python train.py --train_examples=145000 --horizontal_flip=false --encoder_activation="elu" --decoder_width=256 --decoder_activation="swiglu" --decoder_qk_norm=false --decoder_tie_embeddings=true --residual_init="scaled_by_depth" --optimizer="muon" --muon_scale="original" --epochs=8.5 --weight_decay=0.01
Rows from block 3 of the text decoder of a small image captioner, named by matrix and row number. Rows with one number belong to one neuron. Each number is 128 + 24 x the weight over its row's rms, rounded and kept within 0 to 255. All counts start at 0. Numbers have three digits each.
After each neuron's rows are labels from the 100 texts, of 14976, where the neuron reaches its largest size: "fires on" is the input token at the peak. Only what is clearly more common there than usual is listed. The data: rendered landscapes of hills, water and sky.
# gate: MLP gate (decoder.blocks.3.mlp.gate.weight, 1024x256), inputs 172-255
# fc1: MLP up (decoder.blocks.3.mlp.fc1.weight, 1024x256), inputs 172-255
# fc2: MLP down (decoder.blocks.3.mlp.fc2.weight, 256x1024, transposed), outputs 172-255

gate.150:101166143108091110130150083142121112078083128145122112142115134096130114170119130082164092102111153130140140133117122140126147127189110111125168166137135137148158123114185113134152170104176145130110110119118121172156164130108142128147128134159102119113
fc1.150:128125099136106092132111124128080131147150125130124148108109114128104134121135146177136096145149173150099114140117148135132118106151140138086146150145115137101115180092109130119150153115108168149123140133131098140108161132103109113096137105087110092134
fc2.150:106094138158129087136126132069108131137136143153098141102142164136106135176109135150126109134177138102128108166110132184137140139127121071131124119123113112152110124108107119156129151132108109132117115100136176176096143176121122115128149112092127098113
fires on: "snowy"

gate.408:104109140087088128128082147129091145131111159162141092137130118094146129141180117116117124138168166148121125122163116096135122186083142155163132107116076130135110139123150152163118158105137139139131099154173107121184151109130145133149170140169139099097
fc1.408:141089162088103144150110137164097130122138110135100128160126090142125117112131097070129136094164127098195107125141121133134127102090164133147126089119121140096124123088097130154135116089093110114096136081178143121113114140136134123123106110168148107123
fc2.408:076115137124118144130148109151120148171159151138165144128146073113120168137102134127108129105082141107119168117135126085155140109134109076130110138143129129136108134097101082124137125131129150162160114156140100145160138094108128109100130124099132147116
fires on: "<end>"

gate.472:104094105109175164116112084136105135105142143158134113127156105109142120146125081118074111127116196138160140124109108123146134120121134129111147151134147145117150140128133138151135185109097117090113101132114137147140096124172153105154119184123139120143
fc1.472:103149092175151133172129065121175107110149136151138115064110103123143107173123093123123128141095155132190145107119100141127127151125098120152110152140125075171130153151088119134150136140144126064118130109092124148121105098102126125122163133121060096130
fc2.472:137179149118149142140125101164173141148123116118103119147161139134140140111081141101129140127145107175113138153121135111163107089123116127149121104112112142103172139115155133137100096144197096172130158116133107133156112163101096098143127121125137097144
fires on: "<end>"

gate.266:094120102115144123145118104098089104139106167143160070093093132106099107124148084092128144123100149141152102134104136156127122123153136161067121118142111146125151135142103170145110121138130125106123136143061156131141137120099139115127124129140188139178
fc1.266:104095109144130188139139125112056089109105098146176101094148106156135101112139103122139143133073130127115076102143154144159161116155150123113124160167154138139134103097101133134108146139136143139071119141163082147110183130134103124148072201161139116158
fc2.266:126122157122129132145154118137162135151138071126130115084142139123096102154078115137139108185107090087100156114091091118131107104114112115109153146164123144124110165138132162190129140141135136171117130124174074140091137097139107093113128109132106156112
fires on: "desert"

gate.633:135093162078102136157148115131164108163129092127159125105156112152127139107136116103145147127084101115126121112087125118178127146101145158124141093125128124160115172117150123103135151113131134122109133107115076126166143145104109126134154123122096098137
fc1.633:141117068137150172122117159131126159173106127174120121145094117150147105117141133115153143096133129132108164133123120111110057119131091107142179131124119139075155070128098141131167137079142120129141102113159144158135150091167126163149139144142140152064
fc2.633:132113119094121135139148099138130117099141131109145124132141142090120162128150120172074170119129152126143095142140136141122112147171115148122149125137132154099149157116126148154096109134132166086173156141107112143117133097103126172118126128073143140123
fires on: "the"

gate.70:068105172130136143131131116116122139112086112102146119094107137145122125141137115112149083123139129141111154130118128087126131081143154144137136136140142133148145119116161133155148185123119140078136164152116134122109158097132098150078154101173101119146
fc1.70:113129164146158154158078078130112145155113097113163111095119119146104113132116138131131111138104055159135176155158145128123164123121110114110150148126137168130144130135129097097148115105119151059166146158131113100119164151149164121124166107145087126107
fc2.70:139148089167165112149144157112172133173167121113117134151155156147127120148085118120115104116142124118124132127109142151147139167124143144156084092147111068117121152131132191087107118143152105133160159091126072138123092120130145121107110153137104152091
fires on: "snowy"; "red"

gate.167:131139115144095164131107129078096167156129135121086165121123123159095159163122097079126114156108130147131133140131155139140178172147088142118099109105144107158140156148148097122138187107148093128133128126102178140136146121145112110151127138142126136177
fc1.167:119149137085148135141104121129163132147147141105118115164144141142099131133128099151155169134161105149116144135145137117147161129138124114125125142116149150115150113128135130079089117113130140141115142148185092160155170111149072127061119128128132111084
fc2.167:160093127145173109148110124139115144119116110147109154167088115112146114134125151097119169114135098108117157118100106156199117140139094104167145135151137112133118091152120131119120168105082100141080194136088164157123127083141136116157079090122124115155
fires on: "by"; "<end>"

gate.742:145099119164136123109092178138143149087100121104136119120086081059080112124101120128146124158114136172155111136118113145146125094161175149156111122162125098140136145162112127165111139145078143158134090124157102131109145163091155126170120136131114099132
fc1.742:125092152162120132113056164116151125139116144106149132094089110124124172157121141138098141180143111162125131140120128144100117097122134104144103144141185142122116115126135101109168133125104129101140099116125105124085134091081110141122165137118120120129
fc2.742:143155131166149104078096103112155138107151165119140113078082117143133124157144112126115120174136109154126129131143126142132103064108121163140115152157083108145079135148134112117086129116093106102136144096096141138103134075110152129140144134096130111171
fires on: "sunset"; "night"; "sky"

gate.479:111135117131105148118089093189147118143094105150168121163119083126151101129120101137124152125146145144133110118149144096139148096162152128119130142150148136170129131192131110141167137127145074123122136105138104147174144101117127123110133148116146106110
fc1.479:151126113120149156101121131105136106089143124120145133090127169140132143180144183094152105146119143110128147127157103122127124161115142182105176104095163165116103120132125112104090086128123148104126105184088126125115162142128092139187139097095131128104
fc2.479:141142128122128142099101161109127091118133135116092126108122178126103158138133136162135109142108128097114123126124096091066149164121140183127134126130139107082101145160118120101129116145086107120164121155115134184114136128153108151147162103104138144133
fires on: "snowy"

gate.517:148158136093134139116119134123131124143125109119117126105144145143143127086094114111094141139171128117090126172099136133078154124097137156158130128148144123146143138112086131139114152126130084119108106142125149098160117087111145104091138128107105134099
fc1.517:167123146099122098147132100165131174116129133131111123103116141133090131178112134147153142116120112126174078092114127129150146092099134147120147129120135138145132104134116167113147117165126134118152092134154116140145123117132102098155145101171117100123
fc2.517:134106107146101123111125134177086150119116122152180129144140144099100131132143123162132085160134120129095177154141172073113105131134106174126134146086078119155140100133167159101106086142135126114139125099116078127130105109125110152150113086097125118179
fires on: "red"

gate.412:142151103130150147102116121132130159119116131153113142096110148180120097141137100102124085079152122125134078135137097116098101145168123131147135088119089142118137155115167153109120133132125151115173145109103118127151162077110100196120144130094080143100
fc1.412:121146139131131083136135111109118112104110134164135144109153138166138126143144123116160138134137137114111100161101124092112081098123140126156114117124130101174086186111091118116087152149142143178106150127125100153142140152107100104088131113112122121149
fc2.412:127149137106115120120119111135148087100130133152133122130153170181128116106148125098135180094138139146130107156099125127159131091136140142128108110090155119154153166131088127135083143172160135141114152127134157182145131109079106114113094105150148180127
fires on: "under"

gate.469:104118144133106147118135089141130121148116095161114107140127137119116158129111120125148108131138120116105119106094100126107123176136152101104116165131111127114112127125165158132115142173131132126132130145126120128203082137161112127097132112122148160088
fc1.469:120135139110150138118119145139118107107116099110144141142110148127129124103178174132125114099104129097101126097116121137152140073084154137078075132172144147099136108152167134124135165155129116123120099109127133118137214166095183114174111061106134098179
fc2.469:149150120092177092145121117132139144125110104109132142180106161142108086121146144109120068119085116143154107130148167097096138118114101203156094155136139158122127122131111131111144138092124137148119102123164143122106151170109144177136143124109122147158
fires on: "red"; "<end>"

gate.17:180132129139081145126164146140127146110148178130111114133160144131132145150152148124118119117165106156167150107108191148118102095166152149136131102105145118076182135121101135130108153160139133094150122152099142177121112126139108126108122147083136126106
fc1.17:144164145089174124146154170133149154082131132112145159094153122117131113161142155130143141152097110086109114124107100131089141124110147148129135108106135134149141123131151107122161108116148107123171123128101149115104111112177135086146134100170145128174
fc2.17:118129152127107104158135156110184134068133124125142147118178109115121139135177148129118158126138111123147113124104136174102109106126118154130125137085179115106133091147153151144125131129160142136127090122097145106108122114141106102129144143159115123136
fires on: "under"

gate.640:116127127105091102164146123104102136104131152082156133150147136142127169164141092099111132140148144139121157139150131111144122166110124145143127135123098097121103150137122150098135133109113104104097151106145124094118175121142137137128167116098133122174
fc1.640:158105127114119206085124117109112107133111088088125135101100151130104144091128124102122136184110101100100152137111124076114119132135141107143133111127128117185153151117131137111167122102123162121121116145109169157184137118108089159135128124115114139121
fc2.640:132117133090115107149134121098099123135120153133183146135158132104134141136131104124124132098136104160140090143107118169155145119126105130112115114124124113142155113130108106081096153121107075116099134125146089104154143124144151136116138111116149149098
fires on: "<end>"

gate.444:122119147170096129119122126134127137183119147116112104170126151129146121153126087113106136175099124102098113130104102117112137144138118093111165166130152063172136106105159107101133119095133139125139124128173113122130119121155173080149089101128124133119
fc1.444:102126138118128086162100120138118137111130107131101178120133179167136108179110105107079123130106138148163102120144110155116113103132148104138103137161149103164107152109106118165148105148110118114096113094128112105136150148135093161126081112123154152156
fc2.444:107152144136136101138117128127156128123163106159141163113084114152142103104099126117142146100137142116163133076118103099098119121152152172141090145124138101112112137165086123114152108151074148111110123157116138126126140097182122078062151138102138136140
fires on: "<end>"

gate.54:166115090131126124128079155155126114122127113127112139162096105122106132136133096105113089093092162101131089084207163160167134155088162131111141155116110138134159115168092155112114189149154124143118130153152102130148143159105141155125125141138163132057
fc1.54:201083078148126108145117129137096140111146133151137091093117131107160147080141088138120172133132133122131148116152142127159108132130208124140150108137106071115132131146101074123125117180116200170137107140134146133121117134149162105117127124095124142129
fc2.54:107117129137138111127130153123152151148098095108148138148141137128172120122114157144140117141148156141134148097131148076133108101101101153146154101109136166136161099124155126162132065133094125114151140086121133113088142068114125123115107140130124134134
fires on: "<end>"

gate.76:122159146142165168125085115143191167134091133224118131091131132112086140143165110135118129136108178162130153149078124145120099115185144124153136099109139130128133139129080125141127134106173148124078126142158145123141133098131119103126134127088102140129
fc1.76:112091124135142107145134161167089147102122123091149146166094107103111160116101128083142137127134077095168119115123163091144125080115100131142132148090142126163091124108142162142112168130105094139173081107154104155119139122160161120111120123119142154175
fc2.76:140115135132145128141141153131146118143116142158097128139125144165160145137172129131128086100111129160071123095111176119113151117088128135128164105164137117141112144102153121119129120095135178107125177086143129117154136156185100103113104104101114164163
fires on: "under"

gate.305:112137093136152136141107153105162131083186115113116134132140098106116098112128147107157171140154120108116137097131105134113135133155127096094097115124124135110126117111117165119133145101156143154152124123138148164127129113125148138121152129142120110104
fc1.305:116157136113151126138090105141167104109190089140111115123161117145117120117108128121126188165109162162130128093135101159147109091121126130107123138107141160093114163112142137166101131112103148117154106132157138135172140122094130126093146108135120102107
fc2.305:140112188145153149122093119103086159138105147084098156144184070137161114092118148136147092065091154129156114150150151126105151132099123144127161096119185119156163128125125125142137115132131102118165098147093114111094143131135110121104124133156110090139
fires on: "at"

gate.556:116070173149103153159166073132138109119129134146086143124098140140159080142138146154174132096133148103135128121169127164122096160121098125117119129120131134144164104132112128101151154119096117128119150115098130119158133175118134149129128096123118138099
fc1.556:152126136122129134170116105117126150136125073139085144154111075145120133162126173141133096119158131121119075112158117164121136146111165113088136169122179140129162137118138084110126111160103130102105073127149153126142130164140125106123116162126127127153
fc2.556:148157117135116106113141128130146143138163083162130146115168092146134140149137127092081059151125102137155121107113134153155122151128110128147094167113114121121120133096104096151106051160122137173123133127144154100128135082148089106116127184117170101102
fires on: "desert"

gate.417:127127164124135124128110143097139174135133087090113069125132153137111162121134174141127131094154099128112155117078130115098118137080138118151093129137133103150125109111134141133141131098101113153134101133115153175163144072105124170145150131142136156127
fc1.417:116128129133126209152109123114108147128102122133114100135148129175089133081129102127089182112123113124146163091113128117109113171104121150099112131124099133131114154108110135137138098140083111149133137135083150139137139134123152134151117154128107102121
fc2.417:155109123105109111141116093152164072128127191167132190131112113135169102165102115155113122165131100145153110119150108105115150077177103177146170113132102139098140169112120106148100101112157125100134080085139180163088141153147124136140121124145159126110
fires on: "alien"

gate.215:110141159117125091169167133103088093153171138154111119143164108126130082120152169124131139125131139132113163124150134112121141135092119159152130086179087100101111141135131142108138163116149075143138122159096177116111112174117155153161147131155092069141
fc1.215:142122103112122109154103093122155148103132150078143145088140132091112124084138091136132153093130106137137164160137137098068114122140100131144126138146176128147155129105118141106106087116108139160131154123139122147093171109184132137098116126121128150117
fc2.215:148121143091127110133135096100106087107137108133083137150139155136136156091154149143103094073126115173131195120083136099123138131148131126126130125118115101146116096112125183121129101110122129173126132138115158157087133160159108138110131123165099107098
fires on: "at"

gate.664:142084151128094102121146150107157138148100136167131109065085130147132164132132121096108138138125133119157155119148114141141143147087162164164106141147141179149133113150128136129145126129094134161111074090111140106136115124091154148118121077165120129149
fc1.664:136100113140104128129108120051110160155125131097149082133128100077132109113121128096162169099138133162157126153112106122136109132148102100085097140121116092141117094093084111110152123132150130111117147120121139108100123097157125111141131144163140154086
fc2.664:131118129115130115123140136111145142141167145114152184133160170157153143164149161144094139159102154145124144109117113107113156108116107112130123125117123129088146127130175125152125166113124137111134117119119179150089100094165113117077140111106123125155
fires on: "sunset"; "sky"

gate.684:154153151172141100150176136142130107142104172166191126113128133131130134136150078155138122131128130162088116116116133109128087140133151128125134095146126118146102113139117139136138165109125103124135189091147103138185118126169117113093119153109116135112
fc1.684:138102113152114135148105167108122150077125101120110146113126139127096125133156156091125126106124118085109154117117137142142151145118108136138149113139141120147161154100119135102125161102145102162121116169102172149137140130058129127192102118147177107114
fc2.684:133150094156134130131148141109112097132097141140143168114126163124154148149111125144150139092153091111137126140126161139111142140114139210177148162148125103144154129132101146134100188070129110127126157150137069105105137134097114151127091105132175171135
fires on: "snowy"; "<end>"

gate.143:120139157150132113159102088181119191126159144123077136109075137135114100098147097139142101123146141129145100183117112140138131118096143160077131135109129103124139092142141126154129117137139134101099118139144099115111128138114102132175123134121148130097
fc1.143:150136123104092150119131127131128119058101135099130103122111123160086123101165116134171148109103188121136136094116116148128160126108139141096142155140131149109142129132106108145121103148154174104134093139152147142106143071120117139142143123137140144131
fc2.143:133128111136099103085150124109125146137076164126128116095122112112118148178115140101103096107149141107152122106129127150139187138104136139148137111149138132100173118105138093118145127111142125111109106131099133097127138077109101160117135083142075150128
fires on: "red"

gate.673:082161123158077116135180160138120129129134152130114166081123132149153142146076148119149148119121126135201156124158088104131096138157183110159155140143111107168133132136100136112132135107124091106150099121110123140121102098151127144126163173112117132116
fc1.673:126117142124135095124115089125102112110128113137104139117128146153129161118118111084118142146083123130126178097130156109126157138123133153141138114093207155141130093106147145113131090134124098148162145094143119115114149119128108146112136118162137167148
fc2.673:103162076183123135119146168112099106159155165175136093097145137116074121166140113114158093118126127126157159148127167112144128159144096102112121140139123160144118094131114157114077088140105118152149155134140115116138110082172150107113114171081146120120
fires on: "alien"

gate.439:103078105090123091137125094102160123098063131172127174105158132110137129129089145138105158107134178112074127138141143116095122166108114124130134180118111082119124120146097166159113125105105121131147091137095122100095136161112152134112128110180157103145
fc1.439:152128173125085119135082139127157147139122122136113158151151165108101099107163114170142139143112144133141083138120100127171133121115136140087175102155087188156104110107118096106162148116155153116116119151161114128128140090163123136132123148138124105118
fc2.439:140102091109108135138081150155184133105179132115133105137135093159127146130169155128113119116125089137101156146100170121124106148123132136100155134120163121102151098127098131114132133125135105131173136168102143171144181144107132135131163107122099111123
fires on: "the"

gate.332:110156112101084140172140089141145122083113091124127168123128131115154117125138166090105137145116142131162120116147116063135159055148112149132132120129096126171118151098129136144098153092128102116124118124159156119157122122083156130122128159132139126129
fc1.332:146122117116086121090145162173101112116103076136153123093113112155152127131099129117136145159131110113086095151110134162113153156121133117131082130125173089140150104139160129147117115104128123177148135134097119049137129146131138137127141134123123176099
fc2.332:146156164123133121114146118102150091136155135164154162158100151081119149140139154107183163114130140137118120084120138088116156113143167113083131117141107130137116121096137081150121121086115121149117118117146176148128136121063173095099134113124092113104
fires on: "by"

gate.306:138126088127102136141124160112147123129157136135141167115122105096109104113140138090120128146151139132129145153109144155118136138140156162135169137162132098187137137152078122164128168132163143133119109116123134141145107093148099109141145099134138150163
fc1.306:127138141149153124099118126132084146109080114090134087129099096114147183120125111155137088131137109101133112157136089162117138107113117118100110117141112134120089088112129129106140135091093156146140106187145122102122091134093107145156112150141141147134
fc2.306:132150134156136111134132096174131114154136121176187155123171116136129115106169107145137122142115119151125093133085114126153118151124095131153139127170119119122136131143147027154107139125132120148148116146102110169132161175099121125115121124119145128172
fires on: "desert"

gate.428:179153173105113148128102166113139166117157118104119101135157115130101092108114112126151100116136158124122142160107144103126177108143078169147128143132133137152147123133115153150126178127102123113133105132070100110121167103122130139108162112141154107176
fc1.428:130137157142114102158087141128066170098133117081086110124141143073103120144172141147119100125119152121110106123127155123154171169138111149164121147136112105172121156151158162139152178128088083095114088131095126142163115145090088129103107110129136112140
fc2.428:171124125141089105124108127162099152114148117092063104120126137155171147133161135137127147103103144065156141105143114153165101101131126148192118179110128125164133099131123167153089097127124135101149114114121145097137100153111100150112134119110124127125
fires on: "at"

gate.685:153094095139124139132101168104148139138140169150113092118109144163131134118156161113130140164164123115125153146150130099113152113124126149140146085147135105149128116129136150114140122156121123154148153130119120121156121094127113146108092135086127120144
fc1.685:152187153163099121111126136119087121152127123100195150137149098132088119163084092099124114120110188102073121138105105149123117118114115162111102093109138090129122134135136092091115124146142148119108100101128134144138126129098124114137157098130145103105
fc2.685:109140109127143162119121115153125089107097146157099179142093139151124146191089139114123182127139134123128103131127114107117102081131141123102105138122097131129140147152126077104171104106165103158095094155159086131128148108117137140141106146101152153120
fires on: "alien"

gate.252:125112123136113174160087115115104124098121132146143134162133110145135105127142147142169143141152123160125099116092128167087128109119104163146120131100081129119106103111117133102148135095103135112132126098111126087149138109122130160128127087107101134110
fc1.252:160145126154094102126125075107152127142147116075139086120120156140152088115114120126126130125109130167103150097155122106179119159120145138130126154155121145138090133142099142129171144163170094104158123145068118135115113150091128146134139119103120104134
fc2.252:096129141142086096133117157091131124122105144116163136117126195117148141152117169093147119097135119093151105148130145085159119138113135144102104103099083101107141143116130164127139143124122087102117115132191130113108110114129131197144121136113112144102
fires on: "at"

gate.740:177171135137124160158122108190127122112170087110117126102137108112120130133130139186123153133143095115132140134140100104165111116112162151103124136073145110102146104122120127126116140093123166134149108149145116167140162131108127085135153120071141139128
fc1.740:146107102103114131132130128119150113116086148159154140133073114183122130106113124117118094110179111116117104133212124129109140143161126121140160119114068120114134119137121103110116145124152105125100156095143130093088102155136116145153131135127107086080
fc2.740:146102100119126162190136074152124138184090135126123111138157084117165123143101120100091121097161129107097110133105146135147114123165128133142145101145073135130167139170132081176116116102119108140159071114166111132106171099128135132146133128115147161126
fires on: "at"

gate.342:088146085143130090126095110131147138127151113140172108157119113127079136104166120094158118172123122115127149138137126116144135138125094144116139089126065175104124099166154148125130118138114083099130091147115103148150149135152116178129147153148118087091
fc1.342:138168108146083089149090094116142139126184151139125110111154106083163099143162140133127165101130116084123139116144109095137150140152102117102091096138108161093139151183170121119122141099117109097133093137157145121117148138168077146142149112093109126105
fc2.342:109091120131139128094116125089151147093139131144135139110126123134174147129121108118157140110118117101148118121143134160107153140129135188143108121143157100142158118157112087150168167083165127149106110110174088173108129138162109152143109076165094146148
fires on: "the"

gate.403:126112102115093123157128110085136168180134120136099119136171135154114099090144179071106145113158112128126142117154161097153122110120133099125135101137115137104144127100107127107149165111096150151155112174165094135107133136125134097169127106123162147131
fc1.403:141137134141153144115109110112081116091180089102125131127164106152090083105116073166131128077133144130152129125166105098106115144149127180132151141150131132110128149149128092118124101142120125115152125113105130123089132073146115139082108101098124125115
fc2.403:123118153146132170130089158117100120094137070138090174124130084135135141114118143128132136127103119145164131101100146082078101115161110093125150121129110134133123172103131101117113147123125119133154116140101157129133143067170099137096142136113118131121
fires on: "at"

gate.52:128128171124122122146122094151140135126075149146130117147107138134107159108136164109169140097101132138130125145126088133120128136111108121176113142126102152092128125150187097147140152125147135118150117102135145105120135135089169145092083115154121113113
fc1.52:142131142126118144088102129130156127120163110101135152085079093108066110144102121149185140133123141140127132106124101133130114112106157122108129124139156094100176153130157101119091161116131151195143140109113166103123142134112157115131122132121127136116
fc2.52:146094159165111144135084162204129119126134167143105141138120147129157151116114106099160119104143099099181094121125157156143132188150128141119170111151138089117120139149121130176117148131150142128157114145119135145173130141124104107116097139145139117165
fires on: "the"

gate.373:137129082128152169118147100160068123157117105152116091133147132161124140126135083089136138112118101113173110137143137134174067129104123124160117119121135117114149150126189122161123134177141136073126119126147126143114136145111103095134105136139114142126
fc1.373:146154152139131139160082171117178153135120141134164154107098130113096113087135199109168115103151125086127144119117135130104159126156141125094149134132151149150167089116090134121103156103131147115121142118117080104154106129114198172123158130131122140143
fc2.373:123126088162125125123082131121133127129133121089126150139087115115150138128145129134147126106127117134138175156097131146090112135130103103126116083160119137118110171116140136120107158085121166100113093136123147164124089157131085133099132114142133139152
fires on: "by"

gate.78:158120156089122122149116147123144122108122093100175115089091127118096152109143154140111079161130141142112108122154134135130115133161144138119150104163112148121136150136144139124107149104143087146127139159119152123152091102113120116127152176122109128153
fc1.78:165135102150129089130100131128145160104153177120120128142148159154134145152095108143166180143077151088150106120107079141107115141123111135122149078153147169122157108145133163129139120150121131159125105102114098105105120146118165138145138132136115133128
fc2.78:129111099130139109147140133121135166103157150122139130122134132108176120131100108136163142111132125120119139144159120104101136177116185117120150134106137131163092113151101126144117112193112122093122122087142088124132093102150151182142109120117141155099
fires on: "red"

gate.147:173151104114122179145132150121164067099099124121094101111137090210097140117102102119138136135134129130160108130167117094133125105086161142127111096106129124132088155162110136128108145159124131119145109174127099168140139152176107114100142138131129160143
fc1.147:120128150100137143100154085141152109104128079081180112124100122163146149131190150134117128141131148120117121078149127128147154126160106178181151155105085114170140117143127096145161129103111166118122141136131155171157147140126112118115132133144132169123
fc2.147:109136132172120106117138125111118168113137109115149099083144137148085124140125119129119113139149093112143124123169129101147148111076134122086112134122150135171131068166115141136135151102125153060142098159102139141103144130088155150148114138140140090172
fires on: "at"

gate.82:092126148104114128152149098116113138095103133083103159124125123137080113153156088150170134160131117154115126119128178087149147157137092115124081143129181155154144150133180145137120152108160100128115126164133158151122143118119088102105132093111119123156
fc1.82:149150163114168130132103138092136114123153122170112141104124129161146131129112179096113144111154149149132138171091128136152139135064134161118145151161104107126122083095126172076116118123077116114119141108083139147109073141137153140118105108158111138112
fc2.82:132146129102168135113112101137164089169110141154091138114123076122123133153139128080144102137122109132112168169098111136121139123152137174096153091124124152119103140107125090126156169127145097140140185148130176148131098154141119098110141148087146137123
fires on: "the"

gate.360:129137162125135149125159101108182101136107138079147136120169184125126174140101145142081075123172096154117110148115155127141087139138145142144106151079166156159122125117126134102152125137082118124130136148139114149110179149139101118084072126097145140134
fc1.360:123100095127115121135115111127117126124116135197118143130108115153143088101106133156139124136103130140106117162166136169146097107125147133107124134146153099160155111093121137115137150120156143078126110119132111121141171152127089116105135147135137126117
fc2.360:098121117147143117170106078115135148113126130172118104120144092151140097126095133141104148085127182156114102137176107167124103103132151121073109149149126120167160102143150109137132144146164115127129116115116120126123104115122136133144184138129180118157
fires on: "snowy"

gate.735:121106124130154200163130144128134129114137065123128098132139127132151202133118117172104134128096083131108126114155159130138118108141103153114133101123137185168150079150107133182123139155159152126108096100136088137111115103105120157147171144110116134131
fc1.735:129137148179093136111148115062166117128145190114149101121120128173145096137160175087179108134129155098132114080110099132119134156155118111125110168099130120109097107163085148095142068138099148099108116148126112110141097125139129103127119115113172158163
fc2.735:120104166134098112099113092128095127134155141146125101130122135153117154156143142114105100147107091089118093120138110126126143159136121141159124087167136097114154151132130118124129117090110120109117135079145121110150102114151116149084151157098145150160
fires on: "red"

gate.729:128110082162113167106149085139146129088098100083119099149152155143103119143153113099141156103146168129102111143167143118106089135184132092075149126116129136151170116148145155134152111122158149155122126129136124144160093086181165130096135153097179131134
fc1.729:131139136113107107188125170112096070117112121144163118148150124154134099116155130109145124112150128077165131111144121127140155162092200091086096155118136140160111175144141118140125118137115104145145103152155094166118164114117149102135137151087100151094
fc2.729:114074124133153068161117135101115127109135144104123128179142121161143159113102153171140116161128115121109105096120100138164132131154126159162137126114128139096127104103128123132141136126094128126121136133083113099133134145136150135143169078140141105114
fires on: "by"; "<end>"

gate.80:128101097155123099130077109134135153134121139131099114105142131102119137143132139128111121143146107146130138129137138126155115091156144119136134141109153152143177172132158138139160141137125129129173106105134125135113163141124137166118134151106116118080
fc1.80:155124091121102091147183137145177121095123101147178135162137153166155134101130143086140130078088184109115131151159148144146144149144116133140136094094101134133125096100084135112123106156163091104141200142129136153133148142131156108143117158127165142132
fc2.80:100096144091168093171121084086107154088122078168142157133146135105154091109138126123169149148107113169116152111159162080106104147114136117140117113092091151127157163135122139128134125113107141135079141163132136094125157114147157147087116150149131136112
fires on: "sunset"; "dunes"; "sky"

gate.156:150134141147114131129159140098133147156084138107158129106121156171129126124144143095142103109149093154115134129083095132151139138147098160154107095093068186123150098117103156114143119127130158138112184106126111135165113131147135102108112134139127159125
fc1.156:147092121130072143115138156124104126111099108133156125076138119122131135126122139098119130125089115157121104136099079123153112126117097135128164142112115115141145111118116118141134100130166142178100171107150153147107150149122151105113127124118145126113
fc2.156:164112142154116136133110098119128116091139126165111145102109152140155148130116128159103103106127104140111121112111103181090097125105164045102135130137123133149153150159133101148164103178154125178110125101156130138134132102126161149122101097146081126171
fires on: "under"

gate.698:137140112119108114125168156156119116092118094136127114143134117156158095112127082129131133087117158113163097123091116119126163136145112123143147122100106135160142159165126106133084123133125102150155156147155087080134175144107119128205101147118121142115
fc1.698:123185117121062138131100137115101106133109115106149138136158115127094083087129096162159142136142120137157089154118097133137150159167139146144098094104154105106130168148151107090091112109180126099118138125135121124154129137097148116172131159111109123124
fc2.698:103154156167181109131144072150104112115172125140179140118101118110077124121127120135143146111134125138125127144109097134116114108155137139092146092124124108102126123116140162149137091153141111115117137119098146130150130127131149123112178162137150120140
fires on: "by"